config.yaml
arch: "unet"
model: "segmentation model"
dataset: "drawn small creatures on textured ground"
train_examples: 203450
image_size: 48
crop_scale_min: 1
horizontal_flip: true
num_classes: 3
norm: "batchnorm"
hidden_act: "relu"
pixel_unshuffle: 2
widths: [48, 96, 144]
blocks_per_level: 3
block: "plain"
attention: false
upsampling: "nearest_conv"
label_smoothing: 0.05
init: "small_normal"
optimizer: "adamw"
learning_rate: 0.0017
beta1: 0.95
beta2: 0.999
eps: 1e-08
max_grad_norm: 0.5
max_steps: 39200
batch_size: 128
epochs: 24.7
lr_schedule: "wsd"
decay_fraction: 0.2
final_lr_fraction: 0
warmup_steps: 780
weight_decay: 0.0
Rows from block 8, named by matrix and row number. Each number is 500 + 40 x the weight over its row's rms, rounded and kept within 0 to 999. All counts start at 0. Numbers have three digits each. After the name is the row's rms in percent of the matrix's.
# conv: 3x3 conv (model.decb.0.0.conv.weight, 96x192x3x3), inputs 126-134, a 3x3 kernel for each
conv.14 096:475518473468504440525509465434516447501483499458466505547571605515523534489509522486524480498463477536548543544524517499535459506541499468471481489510511508446466467538492529438413495482464559508460547503481535471498520559572506599414543531518
conv.15 101:510560538409488562467527607525445423472377499506445454492507480432361407521563541444498474429489414486545516478473472494547481450464438507514513522540599527507478529515528466491484517452486500467480443421478393456548531505470455462497483422515
conv.16 119:511479523507506482507499509511499492497496507489454477489528519466502529469483517497523514505528534483529498497526526518527518512504551505483500498481502507504511498521507480526497473502512494526503486530519481485477520519527524531480494517498
conv.17 096:493496524523428425499456506529506563534595604469525549502479494549481489531452494472465478471449469418342452528512614520440549515412544574571542551571587497581554471445467457464458476426433418429423402401373474630459412443462455495476419465455
conv.18 101:528490491594563534524567555476459529487418476518561505481452526484414485517539447430464491523394465528486542493436414546542445512527515499503509537531548409489598469473476467457504543481509486460464374334420560487494472536515464533547491560513
conv.19 099:496534390489463468499537517382491531455451502480496468413526518415568546451474426493479438559616441471507482449482479449466485392468478512493491530419409506490451515458442495626447484592500500460479481543589583548541561504554582468553561567471
conv.20 096:488502511523457526451474532421457513557479537583571553496428438559467483622578555408401320463439427525488486524487527461565519552581489542469485498513527457479551430508479426577505509508504494458465544416475533433542458365377491341434517473481
conv.21 115:514530523484484507498530475540541441517551474569526474537489485531533496505507462515525468481539503480490534503563511515539490490479501495475492490507504457485506478480491465466490514494469483460505488490476475466472490490523542489570459487488
conv.22 100:453512499522470570470468604494444406518468486432423448452491504463463405504480418403567471442531475521438472566546504562629530495498410366469594446513540509585477520520523520499436500467453488508399575495497517535533463472418469433516572580533
conv.23 103:421498448420473464487496466464461442478514479556470444457505499531410454518525500462488484448465475446535566588509465502429497504390486518404411514484466568509536488516537527494500495515527542517467464525462406412523475422457567443419520413418
conv.24 102:465493500521515316498459474339435423529498418491518483466494446524539468468482505520471499532480511511511510438428411510492457517497420491515526419510543433490440476506525508574523600577495483506531523478494537551465470464457533501523515502566
conv.25 102:518498452490569466479476565369439510434494500553455437487545444465424508484471526463485478439553470459435437457454517511562543545616554446446483440464419441474398489426497553550562476486496491530463513488472473451515485438412520496371459457543
conv.26 097:497407550464431549529561480560558534490404456508477485472539545415511429542534495474484488468522483499480496484498522456519450460462496465464528403521455507529558500568483509487518483491549462398445485427509564408534549403466494558383561472468
conv.27 101:520409489514431515537499458448559482533546472478566446547438453494480487497400448523419536529447610507482524520497527490406491423404456498507479507541386476446416490448497359421550503464582443455507425491468609520586461414477503503538517569480
conv.28 098:438450570516532539512563524469465492487425446573507501497430452549493523596603608502476509512520518526583578433502508418331405504427457524524533471478505489442374503506525470430432554523483543529519474487413484525419411395472474469522524541528
conv.29 100:564492441425434527547567565456472489603548479515544505474391447460415504498477522552516541487393496501438459501555481484464529512478507540562488540467538430528523476479440507422510486470452413393541475420531380517502393313469461562486479354450
conv.30 101:509502502501441512511491518514491472531421419563456437472482450456482487465452497457410449488514490480481490514546521513529515489552503521495487492467440511538500477477457478557504424479512536492529542489523508505534345350447323359301409379457
conv.31 101:493506514478520421473409498497451458526482401543431533430500465416482452433544497500505571486613529419416485443416459444508394396497440474503519454501438514563416514491482590605465518558444557520502550438500523535452517472553509340487539478576
conv.32 104:484522449523476496480446560544559552548499589488368550499498540540407605546470539441508593515550609454354455507481478487446468575448483446555555520501538468472531454446458505550531524543559441521491474528513484494428581503499526503449511411448
conv.33 102:531479444449447493436543553479475473432494505469458441423423500424363477479359479469478483487467499491496462491542514527512520513497514435450479472397446521458580525538512568544510562523509551549559550602576497516541445428422461470433382503384
conv.34 094:530381394456437519487515535504525499457511507512548469490527478522518474510526506527520485469473500508525551562527534562540542585562581501482553486421519490425470487487471448468455454463463547500543534464530509446461492466562510440543518488478
conv.35 102:569514516522447478513490529479495517503452421434495473453516484322431472418437536586446513507541545533510538469534529456417533402422501468578476440555527451549497486507505465496515484474487421389436520425499528603543443451461485455443565513550
conv.36 100:511479428512514510493440520555460472536408531587553473539523467526487478415374466505413425461386513438457480452415408483438434490422526538441456516409484516453509497473504550535586557560557494518576461493657482502547518564480507481407499479515
conv.37 100:583453500474556444453502528461504510413549448482511474557511545599462520557566533453504540487501528524508567524533451434455512479335504504544445455530496502522495498487489404480468432502547470491515428441570486508486451433442457464438432422446
conv.38 101:528536462449507512450494551430489523464534456512491461490385540541468547506434555483464473499425394508470449490524513493442538513499541445554497503483521525516551563552560491517527555508503486450431613502448569528487528497581471538495503488471
conv.39 098:524521442486557466377399512521398398490505467470457457437530519425561466389443460519602570457559521401464426510539540571607569518559548463502579441497528495566516529497513569547524570519537549542527547515454455444456487465463484499504425420458
conv.40 099:479457576503537544464544536419433488477498482446571528483532473473488442503531439546519444553378441533458533483513468530547451530507504461532502536566433524416396564564524535425513514413495525532528442472465499484439448537526516497467510466530
conv.41 101:526560510408497474538516473486487521452526501525466473401462519455422425463498531490548480443503523515441494362385436421513500486538476535523525449563437543543492470485484523480563583481514475407389480454326514464491547459485526517452459428491
conv.42 100:502539533513485508568480396433474455500537426504491428454436486428456562515484497496489484511506437509471463435472405521475499467516532524463470526524527511495531568533523453524477475502451518450500351500439489459493458438515491480598447513509
conv.43 094:449503502536487525470462577562579539508506504518450486608509451499372376527467440530411437644598513579477455609527523558471484467495497535437542435442478460446414506473465436519459460509427487527552517583554436524433485430434484462460401346408
conv.44 097:489498484515623489498431495610464515565455475548535534437490478515505520524542474542573566517659566456442455449438443501510487415458514415431464451496543410560575486452499551591535551572555533625658489600617473514549518603527494446514484462509
conv.45 099:438490499456472536461439530542488518557516534450448532520485493454382525451452501461493482471452462459463478502539487444373441453394437499465477510513460498508526468526492454442472492544504483534577436496580457517547479490471473414458472435488
conv.46 104:523525552491469492494430446499512509586489501401449500450422514446429464451426470489548599494460460508485507424434491505556513530376369458505469475467481495472481543472491539448459519518534529486448437422493427509623490489487490503407425511514
conv.47 100:442502560503524508507532456513486464552494472572529509475595570521508573579559611503539433503640534523522485528494531483529443496555499456491504423538523456520526476493481493487478420447504564548557566426581521507547537511510510542413511471555
conv.48 097:564478510527452416533482452466463523460459529550479551472370409489460503491491523434407445455382444479472441552511506496494502523477478549536541557587568546593464494495486501507515520542537521492455426426424564600571473553442439468513534464430
conv.49 100:528502474497469492483477509482489493482439383487507464511496425521468392546545511491481499489486480458425505504537542525441563554477561498498497456444497530529480469493469470471491502506571467510464477510482460495470490514479534497476499504513
conv.50 099:440495472526570502488440414522516498467443492504492472516549480467451496471556570509481521544517518484493430520533478485530382531452447524536507481516488536529545494476474490459488551524538521477458491500438546560516474501407552525387520471469
conv.51 099:550491437574404444550430443487434491441456540480490533477415377505491381490458426500464501535446480423421468525519565504514513483519529558512487494390428531524510544497468542496444470482458363458434390481435426481482435444456452478464413417479
conv.52 103:545544513453521614461442548558529505539567470391479463495535448461545444472507525529483506543493488473450508502438462564464477502475440454543570483510574528514592506443515587488557480518569530578477584602513473549518465457518594470470473458455
conv.53 100:512471557367428457556516441505475578525449459494488400480494405458503476516485481516445504434583540494429480478502546557555464451492471543544465536593483447531474544476434476512397496563500527543544462410499493359399499447563491403485506483488
conv.54 099:442499477447405440508522538572509501496475450494531468492472536550440530606495522462570512458430526536544461436476469475576506447490467453489441432502467462490502577525534523459539525519500547583518530515505505436570514559474408454441421457546
conv.55 099:433565515474518389458478527486481457539506499486499531473580563488558554453556566543621598480600548476479516543515483517649488468555417496503448497563463466504480468453476502539472480498478501468449521470477490509487455487476444395434432463551
conv.56 103:485467460482532516461424496524498519568514515495560507451433457581529524547488452541572543459448486488529532503570535438422472475476474431480481524435474482456536511521486480422404505511466478485438627557444552604578531558442500541410481477444
conv.57 099:478524472460436539462453499505470463478459544507528479585536465579551503508491501454379369526443458556530549530547520516458570528536566485457507506442503507505516511497582510385563554471547504511482520502457516596526514492453516489491507534539
conv.58 097:459392523501535551447482494540526523568467583493526548506537504492404568439475465506523528521376557411491484434499540482557473475469480449576551490562521539527611482526518463437491521527469509532447460446476502433541470500460454508466500527515
conv.59 102:474541515554563492466520451480519513407555515433577503484455472561442457548458469468377461472516466525535509558522489479441461410417460547446482519347482439446504486509489474481463419453482555526535451472518472446476496491506558470548531466602
conv.60 101:454467433491487463485491525511479457382469506479403436411354364498420517484516517550562504518562548440467512425492499409479483473474521444472588454470546496511578492463461537514489452579502492526597526539509501492484505533556517429456482425477
conv.61 096:576534391430524482453549497446421468446478508468549558454349464600473551563564555484478424476433489523597585482488499497478528583535527520538581577524562585476509524554536420436498472540509505474481489526487487469438435436483424491503540510488
conv.62 103:556560452439356485527502494475504489517504385485558511471520485501547519542496531521538545469532529480449476539598585544504571554625484520523479534586526533567432549540529478456464492510490463498468516557523498543554517454490500452491466477506
conv.63 097:492527536516457533499488468437537560415501496407477484558477504527505463569564456505445467535414446504402514472455628488484545479506571541481487495580475512580454503528578501533502507563518498565576458648551518590436402358585375312563399386589
conv.64 102:449520503555538496361400445517529515598577466490413517522498471456581538442442449453454488487580469474513478494540508522520455494533502498505462558487444527573469441444460526549477529592525445429435480463489494534542487552494424418598475369552
conv.65 101:543519496427611517423453547527532544513420557565499564521460447500505411436539411452507506450416518545539489510578535457488558431383512462477412479470496550527510501503484467514534417386416485435442520440442488384432465511476478512409453426432
conv.66 096:526501472526502466541539514611622472608448459575477410533493469530346440571522513467512483484503466511510512440511518462572527391506516506468486531561541507477472543548475437454524397426473573524488532487464393390498504438463497441392581545527
conv.67 098:486424431531410394486470474491538508466474422530532431469498492446440502426449468493456482568469448529439481481422539414477550490510554577568441527560401477512488468475503497514471517478464473427444569483444518523502429487482484515410510512451
conv.68 098:583287560464547557510423433453507447503538505504598521516465460483546559486536503526522529521512496462448454526491469525556551523496555529445458520471490441470424480496491527485559590526492438469577519482513507517547471466516438509415468425487
conv.69 088:380456565547594629541573596516503522486499489469477465547525479546515490503473463504436470519494509544542541517508535526479510526512523452445482474398504480419459526475517501477498570512532472487498509477517494474517572585583560574557543588542
conv.70 096:528438469444564449448471392528544513469565494465568445469540564400517576466542541547525571489515620508521568457360458467417460553440494526558540496544464527556472553500489511411576554566554490506521512512496524524508469492488516499452535440402
conv.71 101:567531524501459544500522560463448474480491471493584529497475450470484489471509514447500350414459474491479511496427483448441536490530473520553457479619471513556497408472487449439511544496452534525431423520400420494566515487508531518509541514390
conv.72 101:476423490529499489506501531543479527554609503426487523420508501396439512474398478499540499423457491523483434457449466439489393512504470423405442498518500456515551508479472546460456566574493510423411512552458586578494509502475497508487526485575
conv.73 097:486479478453515541520489487561524520521439546533482485439449562451404519454471517477501464423445469423480514498516529545578539563559540443387574378494625428474564509492537530510510538602519485517476530535481476508562525603580522484441482400512
conv.74 099:505511536598491461509478499505591485406499460478418474551593559429507536454416448460407473510448468509416484520530576472496502476502450541504570549481492530489500452490491396518472454446456484422476396375468593440489457460539504481567443550466
conv.75 099:530519498450614551478502523457419468420408553456502524463389539486357502435480456541565543540489530512582517438371378409417373363407376493502479621525571539488568475531529507468516545517528464509466452450457453423518546521502506522508487515558
conv.76 089:522510513530512506500502486506500465505532494447477494502531521495508506498479502518517505511503521503499520507535520523527507509508500485500427519521457513510499500514516506498508509517515510494514509486493485492506511540532516522507490522532
conv.77 098:460562492532565502486525511499523476578482457528482502588477448600481459524542481506465529462512550554509478558581538499418546546376512520549520520464565502467522502427494432461503469403444463506570435516454510495439529463422523366393524377397
conv.78 097:472546396518544446517516504563567519546578578386508463530534521499526510502585516475543508429469459474504475482533425472575550463492546510383388484389483483482523463507411529516509441439447496468470518448463520428422443484475492433450533572480
conv.79 100:510435486511458472419486459516488415588578506553473492438564508386506550525496534498546486397500471478423475532478519550592434524545466460469568480511508459575527503485456529495484460504515370473454440554595451525524507435454511444567434448550
conv.80 098:497448489474472473475505537550526488540609507429503492473513467494506452450464492517444519477487475490423462513581582532440529566502475441526504432501470443531485537516597494533471477518532572536490597540417547500478412508579393425493384445469
conv.81 099:587490504501438468452410519545472490526576514443464524450533453385532490369437514539601433501525486459430403510443473427441448478470395489529541505518488457503505462481501442503415421438478508485506557561553560599559525395472443483509385451464
conv.82 102:443469538452466522535500511558505468472488498498491494472555557448489525523565551498587532460547469452503465482476514509542578511451485493490530429553447445504375467490442493495491512494497528516499412564583350541594580504492519412517535569508
conv.83 117:500531490481487502482485492536509479539525528453512487524507497504527517522518462538521526497478460509494459487455487522511493549534514468500473503457496479491523452486453528523504539521469513528538542562516514500479528575544481528502543525503
conv.84 103:548464509478530428487453466493495492416552464437559473467540486390546445429534475472506528478468550459503452492509522572559461577449499499493422463532550463515538495501507561494540468494504513551571461529525445475558482561505546465453526473526
conv.85 100:534461487512550536519493485482413518532454470539513480527463500481451523526516499495502537496517524467475490391382421520685547452566451535565551469609563485580529497515466450507545435476549453526494419496465424476537507544461558586443443448435
conv.86 100:484511528450513499477396422537512577581406466620466435489527526457520539538515573428437425429532515488463449461470501462429479411506519548507532492541466420481485478516502533565542525469484602508544523494402448466484396421490480421537517482509
conv.87 104:430530446517574466516510546538607524449495575501455563507546525569465557536454492412416508487478511533534530557527520507536456561507552487457517459423500442505468459444483479511417453507450504500543533624642497640600555544487619492469571569508